{"model": "image classifier", "dataset": "gratings and oriented noise at many angles and scales", "train_examples": 98750, "horizontal_flip": false, "mlp_ratio": 3, "parallel_block": false, "optimizer": "muon", "nesterov": true, "orthogonalizer": "newton_schulz_5", "ema_decay": 0.999, "batch_size": 128, "epochs": 22.7, "lr_schedule": "cosine"}
Rows from block 4, named by matrix and row number. Rows with one number belong to one attention dimension. Each number is 50 + 12 x the weight over its row's rms, rounded and kept within 0 to 99. All counts start at 0. After the name is the row's rms in percent of the matrix's.
# q: attention query (model.blocks.4.attn.q.weight, 192x192), inputs 0-95
# k: attention key (model.blocks.4.attn.k.weight, 192x192), inputs 0-95
q.152 089:44 41 49 46 36 48 57 57 35 39 45 38 53 10 54 54 54 40 53 47 40 45 43 49 41 41 59 43 62 53 71 44 43 58 51 62 45 52 42 31 48 30 70 49 58 59 61 54 66 53 56 66 51 36 31 57 64 40 62 51 23 62 41 48 71 46 38 66 50 62 64 70 49 76 28 40 60 66 41 35 36 45 67 60 48 49 53 44 41 63 68 45 46 52 15 21
q.153 116:66 49 59 49 50 39 55 17 55 61 37 26 63 46 59 47 47 42 52 64 46 71 68 54 51 52 23 47 45 22 43 57 55 68 45 59 07 59 58 34 46 36 51 58 64 45 65 58 31 51 19 66 48 50 45 58 40 64 45 53 45 40 52 42 40 69 42 26 44 49 55 43 51 44 25 60 48 67 50 50 60 58 28 56 53 44 47 62 36 29 58 48 64 56 47 55
q.154 100:69 35 33 42 40 39 31 25 69 72 50 50 73 54 50 39 44 56 59 31 41 55 75 45 32 45 34 41 54 44 35 59 55 40 54 57 46 41 63 43 48 39 55 43 43 49 29 42 56 52 35 21 61 65 48 47 53 52 43 65 55 57 42 51 54 43 32 66 48 42 42 61 52 66 39 46 60 36 40 60 67 60 37 33 49 44 40 56 44 19 67 46 64 46 42 47
q.155 106:57 48 75 41 39 55 25 47 26 47 46 34 45 52 41 41 47 59 56 36 55 66 42 23 42 56 65 56 38 60 49 78 68 22 54 35 38 66 48 60 52 61 54 61 67 41 54 54 48 56 29 29 44 60 46 65 54 52 67 57 65 76 55 45 65 58 29 41 54 55 51 45 52 57 74 57 49 49 66 72 54 41 45 40 34 58 42 54 60 43 39 76 47 61 47 57
q.156 097:44 39 39 50 47 54 59 45 34 55 60 45 40 61 52 40 30 79 27 41 43 62 59 34 32 58 39 60 48 55 64 58 60 42 45 43 44 60 34 42 47 51 67 70 64 63 45 53 50 40 45 42 73 17 34 46 44 68 39 56 55 52 19 56 46 44 42 42 32 50 58 65 53 59 47 56 50 50 46 27 43 52 41 52 47 53 30 30 44 58 27 53 35 54 42 53
q.157 095:56 41 54 47 69 21 63 70 46 69 73 53 38 69 54 43 43 49 50 52 50 31 35 68 51 33 51 61 48 40 58 66 33 49 51 80 55 52 45 46 62 66 44 26 50 55 50 43 54 27 45 53 40 51 35 28 48 48 47 40 47 58 61 66 49 62 39 47 68 51 57 43 40 38 52 33 52 57 75 56 73 39 45 43 49 33 46 54 68 52 48 67 54 59 53 61
q.158 106:42 46 39 72 47 48 65 60 63 36 41 49 60 22 44 44 53 49 42 60 66 67 53 32 37 48 51 40 26 60 44 50 34 54 52 44 74 55 51 50 28 58 38 51 32 51 44 59 40 73 44 54 42 47 41 58 38 31 30 45 42 55 14 36 35 36 56 46 63 69 48 62 25 58 36 50 24 46 39 25 44 61 64 43 38 35 45 49 56 48 42 68 54 41 46 42
q.159 089:61 63 33 58 53 34 85 34 36 54 50 71 33 75 41 49 63 53 44 62 66 41 27 39 56 58 42 28 69 65 37 53 38 54 60 43 50 43 67 45 60 60 51 29 64 59 67 47 51 51 59 64 51 58 51 68 37 63 60 42 53 39 56 57 57 45 48 45 39 48 67 47 61 40 46 73 63 63 69 65 52 52 52 51 45 51 40 35 50 68 66 73 15 41 60 53
q.160 094:47 34 54 48 45 49 52 34 49 55 51 44 53 48 43 43 28 41 51 38 38 59 30 52 50 32 54 50 47 47 25 52 53 53 60 43 47 44 52 47 30 32 36 36 53 37 30 45 48 17 46 39 33 65 47 29 52 46 68 70 43 76 39 57 56 42 28 49 67 55 48 62 46 61 56 52 45 42 59 45 56 48 71 36 50 47 70 63 51 64 56 68 48 65 69 35
q.161 115:49 67 46 54 69 58 39 43 45 67 62 30 39 66 54 55 34 58 49 63 55 42 40 47 43 59 53 68 34 63 55 71 55 48 48 64 33 57 34 62 57 54 73 55 40 29 49 48 51 47 39 39 74 59 28 49 68 61 43 33 58 66 47 56 59 36 49 52 37 40 61 44 48 38 74 39 68 58 43 50 50 50 32 41 54 46 62 48 59 57 48 44 45 47 45 65
q.162 106:49 50 32 56 60 47 54 53 57 44 35 54 42 42 39 35 48 65 52 47 43 50 58 72 60 44 47 41 44 46 60 52 36 44 51 38 28 26 36 38 37 59 46 47 71 67 62 65 53 33 54 43 62 25 43 28 31 53 60 47 35 23 65 47 55 44 61 41 47 58 52 65 42 39 46 58 46 53 40 25 64 75 52 43 31 38 53 32 28 73 75 66 41 60 54 61
q.163 111:33 43 55 46 63 25 43 49 49 66 58 67 46 48 56 51 39 49 36 54 51 48 33 66 49 54 49 58 55 39 53 27 34 49 61 48 39 50 62 36 57 60 27 51 60 26 70 26 66 27 48 49 70 42 33 62 44 43 49 61 56 40 69 58 50 56 69 53 43 70 45 61 57 47 45 51 36 53 49 53 70 39 53 46 50 46 32 63 58 54 57 52 25 46 45 69
q.164 098:38 69 33 50 49 39 77 31 54 58 52 50 30 49 38 55 50 71 51 27 42 30 42 38 41 36 47 44 51 48 63 44 63 26 40 32 55 62 50 48 53 53 46 29 39 65 44 39 58 65 53 62 37 47 67 56 70 33 55 40 71 43 57 55 52 26 43 50 50 49 45 44 66 48 54 43 54 45 67 51 40 54 51 56 52 46 29 66 52 39 57 56 44 43 51 73
q.165 117:51 72 56 54 43 66 52 61 27 48 50 69 25 38 29 55 52 57 76 62 28 39 72 48 61 54 35 34 35 41 44 52 33 51 51 35 59 54 48 59 45 35 44 75 55 64 59 41 43 41 43 77 36 36 62 21 39 64 40 42 53 40 53 53 67 25 53 39 46 44 41 43 74 52 63 57 33 58 59 62 40 44 46 61 48 53 45 31 54 62 41 39 42 53 66 29
q.166 115:47 48 34 49 38 50 64 26 58 57 46 60 56 51 43 66 69 55 51 53 60 67 52 35 52 53 72 57 67 22 72 54 66 48 55 43 33 39 75 57 42 45 45 49 60 53 79 63 56 53 58 51 63 61 52 39 61 66 40 52 52 42 65 75 42 50 55 42 69 46 53 37 54 52 67 53 57 69 41 70 35 55 60 50 56 70 49 50 39 62 78 50 54 51 44 52
q.167 101:43 63 54 50 44 41 27 53 37 43 56 68 36 66 66 58 48 47 28 52 58 43 63 42 65 57 62 49 37 42 59 53 39 51 41 28 49 39 52 72 47 50 42 56 50 26 49 52 57 67 66 39 50 41 43 57 52 53 30 49 64 59 39 43 56 86 34 39 46 62 23 52 29 37 64 43 51 54 83 62 51 50 44 37 44 66 57 61 51 64 47 69 40 41 31 48
q.168 088:36 53 25 52 49 53 44 42 34 39 54 39 50 46 54 55 52 55 49 33 73 77 67 39 30 59 54 47 36 63 55 65 31 58 54 35 65 67 64 60 56 44 28 65 62 36 56 64 38 54 47 44 40 56 34 66 70 39 51 46 53 71 31 37 55 43 36 40 62 49 66 68 65 35 53 36 51 51 51 44 65 31 69 43 49 52 51 78 51 38 38 74 34 58 49 41
q.169 098:61 61 51 46 39 44 39 51 46 67 49 49 41 59 24 54 31 36 57 72 51 28 55 47 61 37 61 79 41 37 55 57 70 56 60 44 48 66 18 49 50 49 44 39 41 81 43 75 51 47 35 53 55 51 38 43 47 60 54 39 78 46 50 29 51 79 54 40 33 56 58 41 56 43 67 42 60 51 54 49 68 69 53 31 39 33 50 54 61 35 48 57 36 67 50 49
q.170 096:49 35 37 68 57 49 43 33 53 75 39 65 54 60 32 49 42 64 40 74 61 41 66 72 51 35 52 56 50 51 71 48 37 54 46 45 40 78 45 62 57 43 56 35 49 51 46 37 60 55 44 54 43 43 56 67 44 58 56 27 51 33 42 57 48 38 62 46 58 26 44 44 34 59 57 43 52 42 34 78 36 41 32 54 51 56 50 39 35 58 71 43 37 44 26 45
q.171 105:39 48 62 49 66 43 48 48 41 43 53 46 60 39 29 47 54 39 38 40 19 40 59 22 62 53 65 49 66 54 54 53 50 27 53 53 41 61 61 44 55 58 73 45 69 45 71 49 50 53 83 19 53 60 65 34 31 47 59 34 57 65 43 65 54 68 59 54 28 52 33 35 45 40 47 75 66 55 41 48 48 51 38 61 68 71 53 69 32 50 67 46 55 59 60 42
q.172 104:34 47 51 36 42 59 57 46 42 39 43 69 50 61 48 60 53 45 62 58 30 36 45 33 48 50 63 79 41 43 49 50 42 43 47 27 70 33 41 50 40 47 66 36 41 55 35 43 44 50 60 43 52 49 63 65 53 48 50 50 41 72 35 62 47 54 70 52 43 60 59 44 57 66 43 51 65 53 49 39 70 56 39 68 40 77 55 79 38 60 60 52 40 72 20 37
q.173 100:55 40 67 54 58 59 42 51 18 48 46 49 08 53 31 53 55 43 53 63 49 60 55 71 78 60 46 48 32 62 44 64 38 57 43 52 62 53 50 60 58 51 67 59 73 29 56 45 64 33 53 55 70 50 54 50 50 44 42 66 57 50 68 25 73 66 43 48 52 35 44 46 53 34 59 56 42 38 43 61 57 38 31 59 48 62 56 43 45 54 38 32 27 61 62 44
q.174 093:65 55 45 36 55 43 68 47 42 61 49 50 55 58 51 59 53 45 47 60 35 58 57 43 49 59 54 55 60 62 44 40 60 58 41 49 56 44 66 63 58 56 80 64 38 39 55 41 41 43 36 39 47 58 55 69 61 50 53 41 37 57 55 40 77 60 43 67 56 39 55 58 55 47 43 58 61 37 53 59 48 65 32 69 54 63 35 49 44 68 54 41 39 56 36 56
q.175 090:17 48 65 41 67 41 45 46 38 46 47 49 75 58 75 50 63 49 33 65 43 40 40 61 62 32 59 50 33 44 59 55 59 51 59 55 48 75 43 60 41 55 67 41 58 52 50 52 52 59 45 28 55 35 57 49 47 52 28 23 49 50 69 54 54 42 62 63 64 52 44 29 61 38 57 62 47 50 51 52 58 32 55 51 47 46 36 60 44 35 42 38 37 32 38 71
q.176 106:54 66 43 64 56 53 39 61 57 59 80 63 68 34 67 32 54 51 44 40 62 40 47 38 53 58 56 25 61 34 45 33 23 49 54 43 52 60 37 45 56 67 44 55 55 54 56 33 59 51 63 75 43 42 36 64 51 71 33 47 59 38 49 54 48 55 41 49 84 33 38 48 50 58 40 44 54 70 38 51 44 55 51 41 70 39 62 34 65 61 63 41 59 41 43 64
q.177 099:53 53 33 54 37 51 60 50 72 43 35 52 64 58 34 42 41 52 60 70 62 43 47 41 54 61 43 31 56 68 51 62 47 65 28 37 61 41 63 54 48 52 56 67 70 55 52 59 57 49 42 49 27 43 46 44 71 51 39 55 68 75 39 42 52 38 70 57 57 52 26 51 57 48 64 27 41 42 38 56 37 31 36 73 48 41 36 32 61 62 60 65 36 59 41 38
q.178 108:43 65 28 71 63 52 45 48 53 75 37 37 46 55 71 38 44 49 59 55 28 62 78 45 64 51 27 60 46 49 62 49 54 64 60 64 75 46 28 60 63 43 80 54 23 55 60 53 63 53 38 56 51 71 38 65 31 60 50 33 57 33 35 39 44 70 38 51 48 49 75 33 48 49 35 52 71 45 56 40 38 74 55 42 63 31 54 46 45 66 48 58 52 39 27 47
q.179 093:53 39 56 55 44 63 29 50 49 52 64 51 56 27 43 36 68 47 52 56 58 40 61 60 54 46 33 38 55 42 40 49 57 59 45 54 47 51 61 65 52 60 46 51 60 49 56 46 41 64 37 70 55 48 47 54 38 43 33 65 65 38 43 47 54 50 45 62 63 43 20 77 62 52 64 30 50 22 46 60 41 44 59 38 41 33 40 43 77 55 43 40 59 34 61 45
q.180 107:46 59 41 63 56 47 54 67 55 59 30 47 72 64 58 39 38 46 71 32 62 61 44 44 45 55 55 51 36 38 55 57 61 42 60 47 42 70 44 65 33 43 34 60 40 49 55 55 48 36 65 61 52 36 60 39 53 48 40 51 45 47 52 57 71 36 66 54 41 37 45 39 51 41 46 36 42 42 53 49 34 66 50 45 40 46 43 29 41 77 40 60 49 55 51 59
q.181 097:43 48 52 43 46 59 59 44 72 29 57 62 54 47 36 58 33 49 79 55 72 46 67 32 55 46 39 43 61 73 44 48 55 57 41 47 36 45 70 46 40 38 52 46 64 56 50 39 54 67 61 68 52 50 64 51 37 56 70 61 55 51 31 44 55 40 27 67 63 37 71 36 37 65 35 46 50 41 40 43 36 71 62 51 44 58 59 26 65 54 53 65 65 41 36 40
q.182 100:62 61 41 55 67 50 50 60 63 36 66 56 56 52 71 36 59 43 60 28 54 53 53 70 50 38 47 21 44 52 39 47 49 58 58 58 56 64 65 52 35 62 47 52 47 53 31 54 69 54 71 70 42 50 47 40 35 57 53 52 51 47 63 37 45 61 32 55 74 65 46 36 42 37 23 29 53 58 38 40 58 56 68 55 67 57 71 26 46 55 45 60 54 54 46 65
q.183 098:62 30 77 43 54 41 50 54 35 42 37 56 43 62 58 41 65 32 42 67 53 27 33 56 59 53 49 44 64 39 48 27 45 61 34 32 17 56 55 55 38 39 54 62 26 55 52 30 45 63 47 45 39 61 48 61 61 54 34 34 57 45 73 52 55 64 53 61 39 45 51 55 51 40 48 74 62 58 49 69 32 19 46 43 48 32 66 40 60 53 63 65 45 60 58 53
q.184 104:37 61 69 39 55 63 51 61 24 42 55 53 50 41 56 63 55 51 49 69 62 61 55 40 64 60 59 55 51 72 30 65 45 57 57 69 65 47 52 46 71 50 37 66 60 46 42 48 60 51 37 33 53 53 26 33 52 47 31 48 72 62 36 36 60 59 46 32 37 52 27 57 56 71 78 53 46 45 44 48 64 51 28 75 38 56 42 64 72 67 47 52 25 54 63 45
q.185 088:34 59 36 56 36 53 61 52 60 52 46 49 08 37 49 63 49 46 49 75 65 47 77 41 43 36 66 68 39 60 57 46 65 48 69 54 81 47 67 47 33 60 40 40 53 21 35 58 58 76 53 40 54 57 36 43 56 53 50 53 69 37 56 37 44 37 44 64 46 42 39 47 55 32 55 46 48 57 43 34 52 43 63 53 40 50 49 62 51 38 49 54 45 49 49 39
q.186 101:35 54 49 60 50 43 44 41 42 48 60 46 55 54 41 68 56 57 48 40 42 54 76 43 49 52 41 50 50 25 55 39 54 69 55 69 60 78 54 67 77 23 44 38 46 62 41 41 60 43 46 42 40 46 54 69 64 57 47 64 52 57 42 60 51 51 56 46 32 38 48 48 50 43 55 32 40 62 65 55 44 33 69 45 51 46 34 40 56 59 38 50 45 27 38 44
k.152 096:36 66 49 33 39 58 39 52 47 69 37 47 52 62 46 50 47 61 63 64 33 27 29 66 44 50 67 58 64 52 54 62 39 36 48 45 40 55 49 18 55 52 42 65 40 50 59 50 47 33 49 56 65 40 43 48 52 44 46 54 40 47 72 52 50 56 46 25 37 66 38 62 42 42 58 30 48 50 46 42 56 49 75 47 34 48 71 70 51 69 57 50 52 39 65 53
k.153 111:61 50 43 49 38 50 35 62 33 45 43 43 37 28 50 36 61 48 41 43 62 53 54 40 49 41 31 57 28 35 66 51 71 52 65 56 66 60 20 49 47 54 54 48 50 48 54 44 47 26 45 64 60 44 51 58 38 36 45 48 58 45 47 40 45 32 33 51 78 46 62 66 22 39 53 48 49 41 39 55 58 56 44 41 38 55 43 62 72 40 32 53 51 56 59 43
k.154 098:40 57 48 45 53 61 46 53 51 50 58 41 36 75 48 13 54 61 47 66 58 40 59 69 43 38 71 40 33 44 42 61 52 66 62 19 50 61 37 43 49 60 62 70 44 41 63 30 47 41 52 31 62 56 44 47 43 35 50 32 31 56 38 70 44 51 40 42 47 68 62 51 47 23 45 58 47 30 50 45 75 34 56 52 45 57 43 44 66 49 38 50 53 59 47 36
k.155 110:63 47 09 57 52 62 61 69 68 54 50 40 41 63 55 57 59 23 54 48 53 64 41 44 22 52 53 52 51 41 50 44 31 65 39 24 65 48 59 49 60 49 70 45 42 41 34 58 67 44 52 30 42 83 46 70 47 63 38 55 54 69 56 45 35 63 46 39 52 72 48 42 75 55 53 55 53 48 46 45 49 62 63 59 67 51 39 31 45 50 64 59 48 52 71 51
k.156 105:48 55 40 57 48 60 54 69 54 35 30 39 57 26 70 29 36 66 49 64 55 50 55 70 32 51 45 66 15 59 57 33 40 45 63 36 39 69 68 58 61 59 29 41 72 37 40 32 61 63 47 67 42 80 63 66 45 52 64 59 32 46 56 57 38 58 55 44 64 47 43 60 40 85 42 50 58 52 41 66 57 42 48 64 51 46 51 47 46 40 53 55 40 53 51 40
k.157 096:40 47 58 48 54 46 41 54 56 55 59 59 40 54 54 33 58 54 46 56 60 48 41 61 46 38 50 40 62 27 72 61 72 39 26 46 47 37 61 39 51 44 43 61 59 54 58 44 41 34 71 46 43 52 46 65 57 65 58 29 48 41 59 49 64 60 55 66 72 26 70 38 58 51 37 63 55 44 51 38 62 53 50 50 28 50 33 49 46 68 68 42 33 33 59 45
k.158 102:47 49 50 51 41 66 46 59 57 49 50 54 42 55 46 66 64 55 31 35 46 08 61 58 64 48 65 61 32 70 15 58 31 35 35 37 43 59 59 65 33 38 59 60 47 12 41 50 49 50 53 53 60 46 38 41 40 33 47 55 44 72 60 55 45 55 53 57 33 51 44 56 71 59 52 67 70 52 42 66 40 35 38 71 54 61 63 68 53 57 49 58 56 62 38 67
k.159 092:43 40 42 42 39 68 63 42 52 54 60 57 43 44 67 74 46 43 69 43 71 67 60 34 73 60 38 32 68 64 64 37 56 34 60 74 58 49 47 58 44 41 65 44 44 53 43 59 41 34 59 46 48 38 61 61 47 42 56 71 60 45 37 53 51 37 59 27 67 43 36 58 52 49 35 36 53 64 59 50 50 64 68 46 48 33 50 54 50 56 44 52 49 36 51 53
k.160 098:64 60 38 50 61 51 66 72 44 66 48 42 56 66 38 45 61 64 41 43 46 38 77 63 55 44 82 71 68 43 56 45 53 35 26 50 36 54 55 43 56 34 39 33 29 39 59 64 48 53 51 32 61 47 57 41 43 53 42 30 71 60 50 35 53 48 68 53 41 57 64 56 60 35 62 51 36 53 59 48 56 48 36 64 45 72 59 22 58 76 74 68 48 52 43 56
k.161 119:65 42 12 40 62 32 48 53 32 37 53 42 64 36 67 55 44 48 40 87 58 55 28 25 40 42 29 42 37 49 64 38 54 63 49 61 40 35 58 41 63 61 47 58 60 67 37 51 40 49 65 40 44 64 39 52 33 49 48 42 60 44 34 69 49 44 34 50 80 38 57 55 57 62 64 47 66 50 46 45 49 63 65 60 47 50 55 44 61 41 55 16 45 42 51 33
k.162 112:47 75 60 65 66 52 43 52 56 51 44 43 63 38 57 45 47 42 65 43 34 66 42 53 41 42 53 41 36 30 58 39 63 48 54 55 49 60 44 48 50 58 28 59 53 59 62 54 57 43 61 45 63 41 80 66 23 50 51 60 69 45 58 29 48 64 60 66 60 34 32 64 56 37 47 58 48 64 38 56 68 47 53 40 50 17 61 51 71 76 67 42 34 42 64 56
k.163 105:61 49 47 51 40 68 41 56 48 50 65 37 32 57 43 49 48 59 59 51 60 68 51 59 39 52 70 21 50 56 59 56 62 32 59 73 37 71 34 35 57 56 29 45 49 62 52 54 53 53 42 37 24 49 56 41 58 44 56 50 54 25 69 60 31 30 62 47 57 44 66 58 66 58 32 44 85 40 55 51 43 84 65 49 56 41 35 33 49 62 54 42 58 39 46 55
k.164 100:36 37 58 62 48 46 61 44 39 44 45 75 57 47 46 50 43 61 69 62 50 62 61 51 62 23 50 51 49 59 56 32 43 64 57 54 46 58 37 50 72 39 35 57 39 52 61 62 50 54 35 19 36 49 50 54 46 50 38 46 49 45 53 36 30 49 54 52 59 43 43 26 52 43 60 50 46 44 48 42 42 44 54 53 46 42 48 33 49 33 42 35 37 46 24 41
k.165 115:34 49 39 66 62 54 57 75 49 54 58 69 52 35 38 48 48 82 69 48 80 51 45 58 43 43 19 46 21 48 47 46 84 51 60 52 48 61 54 50 57 40 45 39 61 28 56 33 31 62 52 51 37 66 25 55 44 69 42 58 33 56 52 62 51 69 64 42 61 52 35 53 35 48 47 31 53 52 55 54 39 36 59 47 51 33 57 34 48 48 48 46 47 39 50 51
k.166 114:74 39 39 42 38 54 53 36 51 66 61 36 44 46 60 47 41 52 64 55 55 58 44 46 41 63 45 52 47 45 46 55 38 37 77 44 54 48 39 46 63 65 30 43 40 68 24 38 75 35 06 43 52 63 51 56 35 39 43 62 59 32 28 48 32 53 62 57 46 50 57 44 60 50 42 75 18 52 53 70 58 40 78 34 44 61 53 43 68 50 40 50 28 54 62 38
k.167 095:28 47 44 51 45 57 44 48 58 43 54 34 27 42 57 57 47 51 43 46 29 49 43 33 48 60 39 34 43 48 37 42 37 46 33 53 69 50 55 57 35 43 56 44 46 56 36 47 16 48 24 45 34 47 59 60 65 68 70 58 56 47 47 55 42 70 41 62 26 55 41 57 55 53 41 55 51 41 45 31 42 45 33 55 48 66 49 52 44 43 64 58 48 53 56 34
k.168 085:45 55 46 54 38 58 43 57 65 68 69 30 44 56 51 55 46 38 43 54 64 26 69 51 21 53 57 67 32 74 52 44 26 63 64 48 56 29 75 55 35 47 56 54 47 50 35 43 37 39 49 30 37 62 28 36 40 37 27 58 73 42 52 51 44 48 48 60 49 48 45 49 69 77 52 46 80 41 51 44 33 66 52 51 58 69 70 56 41 49 49 65 29 49 57 46
k.169 097:49 61 51 48 56 55 40 37 41 48 50 53 58 27 58 40 57 37 88 59 32 59 61 30 51 37 35 63 30 50 29 44 51 57 43 45 49 50 32 58 59 54 65 40 52 57 50 52 43 35 58 58 48 67 84 29 45 55 57 27 66 33 55 51 41 33 28 72 39 50 65 38 60 49 56 72 35 39 38 19 85 65 34 52 53 48 39 22 52 26 69 55 63 51 45 55
k.170 096:42 46 40 29 37 51 48 19 45 36 31 58 43 68 55 57 57 61 56 63 32 53 31 61 48 29 45 39 31 49 51 31 32 37 50 55 48 62 46 36 48 57 56 30 46 54 82 41 35 41 23 58 59 54 54 61 54 57 76 34 58 33 41 37 51 38 54 42 51 51 61 66 47 40 48 40 68 55 41 51 52 54 41 49 54 54 46 42 44 20 63 31 66 50 27 35
k.171 109:77 55 51 37 48 45 63 31 45 51 52 36 17 60 55 71 49 62 50 59 24 59 42 43 29 52 33 55 58 53 59 33 43 47 44 50 57 36 49 61 60 57 51 57 34 58 50 44 65 48 37 28 53 39 53 45 66 43 62 58 60 72 33 39 50 45 41 67 45 40 52 72 50 49 43 46 39 45 79 38 35 50 42 27 83 47 62 39 62 34 58 56 58 57 75 48
k.172 106:38 56 42 63 53 55 37 53 39 39 39 31 42 26 59 50 48 65 47 68 60 35 42 39 60 48 53 54 51 76 23 58 73 36 63 38 43 38 55 46 48 42 51 53 49 50 34 59 46 45 67 38 54 69 51 29 75 44 81 50 60 67 62 49 50 53 60 64 44 56 33 59 39 51 64 40 43 47 49 33 54 51 29 48 54 57 63 47 43 59 72 37 55 42 55 36
k.173 101:43 32 59 48 48 48 72 51 55 52 60 56 80 58 49 66 44 57 49 51 44 58 35 46 29 39 35 61 43 58 60 44 52 60 57 43 70 48 55 43 58 54 48 70 71 47 35 69 62 61 55 67 50 49 33 35 59 39 47 30 62 31 40 49 50 60 45 57 74 51 47 44 28 65 59 42 87 31 29 46 49 57 41 41 53 37 44 49 35 38 63 52 35 52 45 28
k.174 090:69 61 54 32 54 18 58 48 49 41 46 50 71 39 56 40 41 73 45 72 58 46 50 51 42 20 29 62 75 71 43 52 41 58 73 44 37 38 53 18 56 45 49 51 39 33 50 62 62 62 47 50 71 44 51 47 65 54 63 59 59 44 58 50 47 55 54 59 34 63 43 57 59 48 40 40 53 71 57 34 59 57 37 32 36 70 57 72 40 42 64 46 37 46 58 18
k.175 090:42 54 58 48 58 30 46 52 69 40 46 55 34 39 52 62 45 57 36 73 49 54 41 63 48 22 38 31 47 35 68 51 45 16 25 31 39 41 63 56 50 53 52 64 35 35 52 58 47 48 51 40 31 57 38 29 64 69 49 47 36 51 44 50 43 38 58 60 77 34 69 55 70 63 67 47 56 47 55 60 54 36 67 68 66 52 39 51 42 36 62 39 76 56 37 59
k.176 096:58 47 42 31 28 32 37 29 46 71 49 68 47 63 39 56 41 42 37 38 57 68 38 37 37 49 46 34 56 49 56 58 31 49 68 53 21 33 55 54 55 56 46 22 56 52 71 49 26 60 41 51 49 40 43 36 57 38 57 69 39 36 56 75 46 43 27 35 48 38 46 50 40 59 47 42 56 52 65 50 50 64 62 38 44 53 46 51 51 53 39 58 80 52 37 46
k.177 099:31 35 61 62 35 36 53 61 27 57 43 25 48 52 53 45 56 59 56 50 42 69 32 50 58 56 36 50 52 54 44 47 45 43 64 74 39 45 49 46 43 68 57 59 41 77 59 49 36 46 50 46 57 52 46 33 42 44 46 24 69 69 40 52 32 55 57 40 65 31 27 58 65 45 59 37 53 62 43 35 44 56 46 47 65 27 54 55 27 43 54 35 41 31 49 40
k.178 106:40 53 31 42 52 24 46 48 48 46 47 54 53 33 46 48 44 42 59 82 44 25 58 40 46 33 24 47 42 68 55 64 48 87 51 46 49 34 53 45 43 45 58 47 52 35 69 52 26 57 66 49 63 52 71 50 65 62 61 48 65 34 61 41 57 54 44 59 58 45 56 73 52 55 59 50 44 55 58 51 55 56 45 61 50 53 45 57 67 49 52 54 44 60 49 53
k.179 096:40 52 63 55 54 41 36 47 44 57 39 32 48 52 43 54 51 42 33 48 39 41 43 36 44 39 57 49 57 67 33 56 47 50 53 44 44 46 51 53 19 69 61 52 50 46 39 37 50 62 36 61 61 50 55 46 48 53 46 71 60 49 34 47 49 75 47 45 52 70 63 37 58 60 46 48 56 47 70 68 40 60 48 25 44 56 46 41 50 44 36 50 71 50 35 39
k.180 107:58 51 32 65 62 31 81 74 42 58 47 73 56 42 53 56 67 64 67 54 83 47 43 56 52 38 55 58 43 65 40 55 69 49 47 63 42 58 46 39 69 50 58 37 50 46 50 53 55 52 54 60 16 55 47 64 50 69 41 50 47 52 60 57 71 55 68 30 66 43 44 73 48 48 65 60 45 59 50 42 73 46 55 76 46 22 34 39 52 63 39 28 43 52 52 58
k.181 100:46 36 43 57 41 39 79 46 26 43 48 59 60 46 54 54 33 29 55 43 33 19 73 38 53 59 47 40 59 56 43 53 52 53 54 61 63 56 43 69 52 47 86 48 47 45 46 63 47 33 53 56 46 59 59 77 46 32 24 57 71 48 57 32 30 38 36 58 54 45 62 36 30 49 55 56 46 62 31 60 46 38 61 42 57 57 40 52 51 42 39 55 50 49 42 39
k.182 100:38 56 55 54 43 11 61 46 27 67 63 52 46 55 58 50 31 59 61 37 70 60 44 54 61 59 62 47 58 67 58 51 59 50 30 39 46 38 41 49 38 47 58 38 34 55 42 67 47 63 48 52 49 50 78 57 57 48 34 70 42 53 73 61 75 48 50 47 59 48 48 71 39 49 47 50 56 42 64 58 61 61 36 54 41 33 50 72 52 54 63 55 36 37 24 48
k.183 102:57 39 39 47 58 61 43 27 68 45 56 39 53 57 70 46 51 33 59 49 51 65 43 57 38 42 44 36 58 37 58 45 36 64 45 70 44 24 47 40 55 39 54 51 54 62 56 45 59 41 76 49 61 45 55 39 72 52 66 50 41 46 43 55 35 46 46 46 24 65 46 48 49 58 52 42 39 82 70 48 34 59 46 46 53 47 37 36 48 60 53 64 46 44 60 41
k.184 093:56 53 54 42 49 55 50 62 52 51 86 35 54 53 56 41 56 60 60 45 51 68 58 52 36 64 33 37 47 51 46 60 59 48 65 61 78 44 70 56 42 47 43 26 47 46 48 36 53 57 45 45 44 56 47 61 45 58 56 36 45 68 48 77 48 39 40 55 51 53 48 45 56 77 31 70 69 56 29 44 60 52 42 46 44 47 52 58 37 39 57 40 41 55 61 40
k.185 095:43 43 44 39 42 48 45 45 28 50 70 57 58 52 40 48 47 64 69 49 44 28 58 61 37 52 50 41 40 74 29 61 48 47 45 58 53 68 63 39 69 54 52 58 28 52 38 54 49 51 33 45 48 68 50 32 58 56 33 73 57 51 44 56 50 64 38 75 22 49 51 60 72 51 48 61 43 40 60 46 59 61 35 32 62 44 65 41 43 20 33 31 45 44 34 59
k.186 098:55 43 74 55 49 28 39 42 50 55 61 61 74 40 43 31 58 75 67 42 40 40 77 49 76 46 39 57 51 58 36 36 68 54 35 57 51 49 62 61 57 43 44 52 47 44 40 52 29 65 39 60 18 62 49 42 46 52 40 46 44 16 51 65 48 59 48 49 46 44 77 48 43 61 67 43 39 33 60 51 37 40 63 60 45 62 57 59 50 48 42 46 33 49 57 53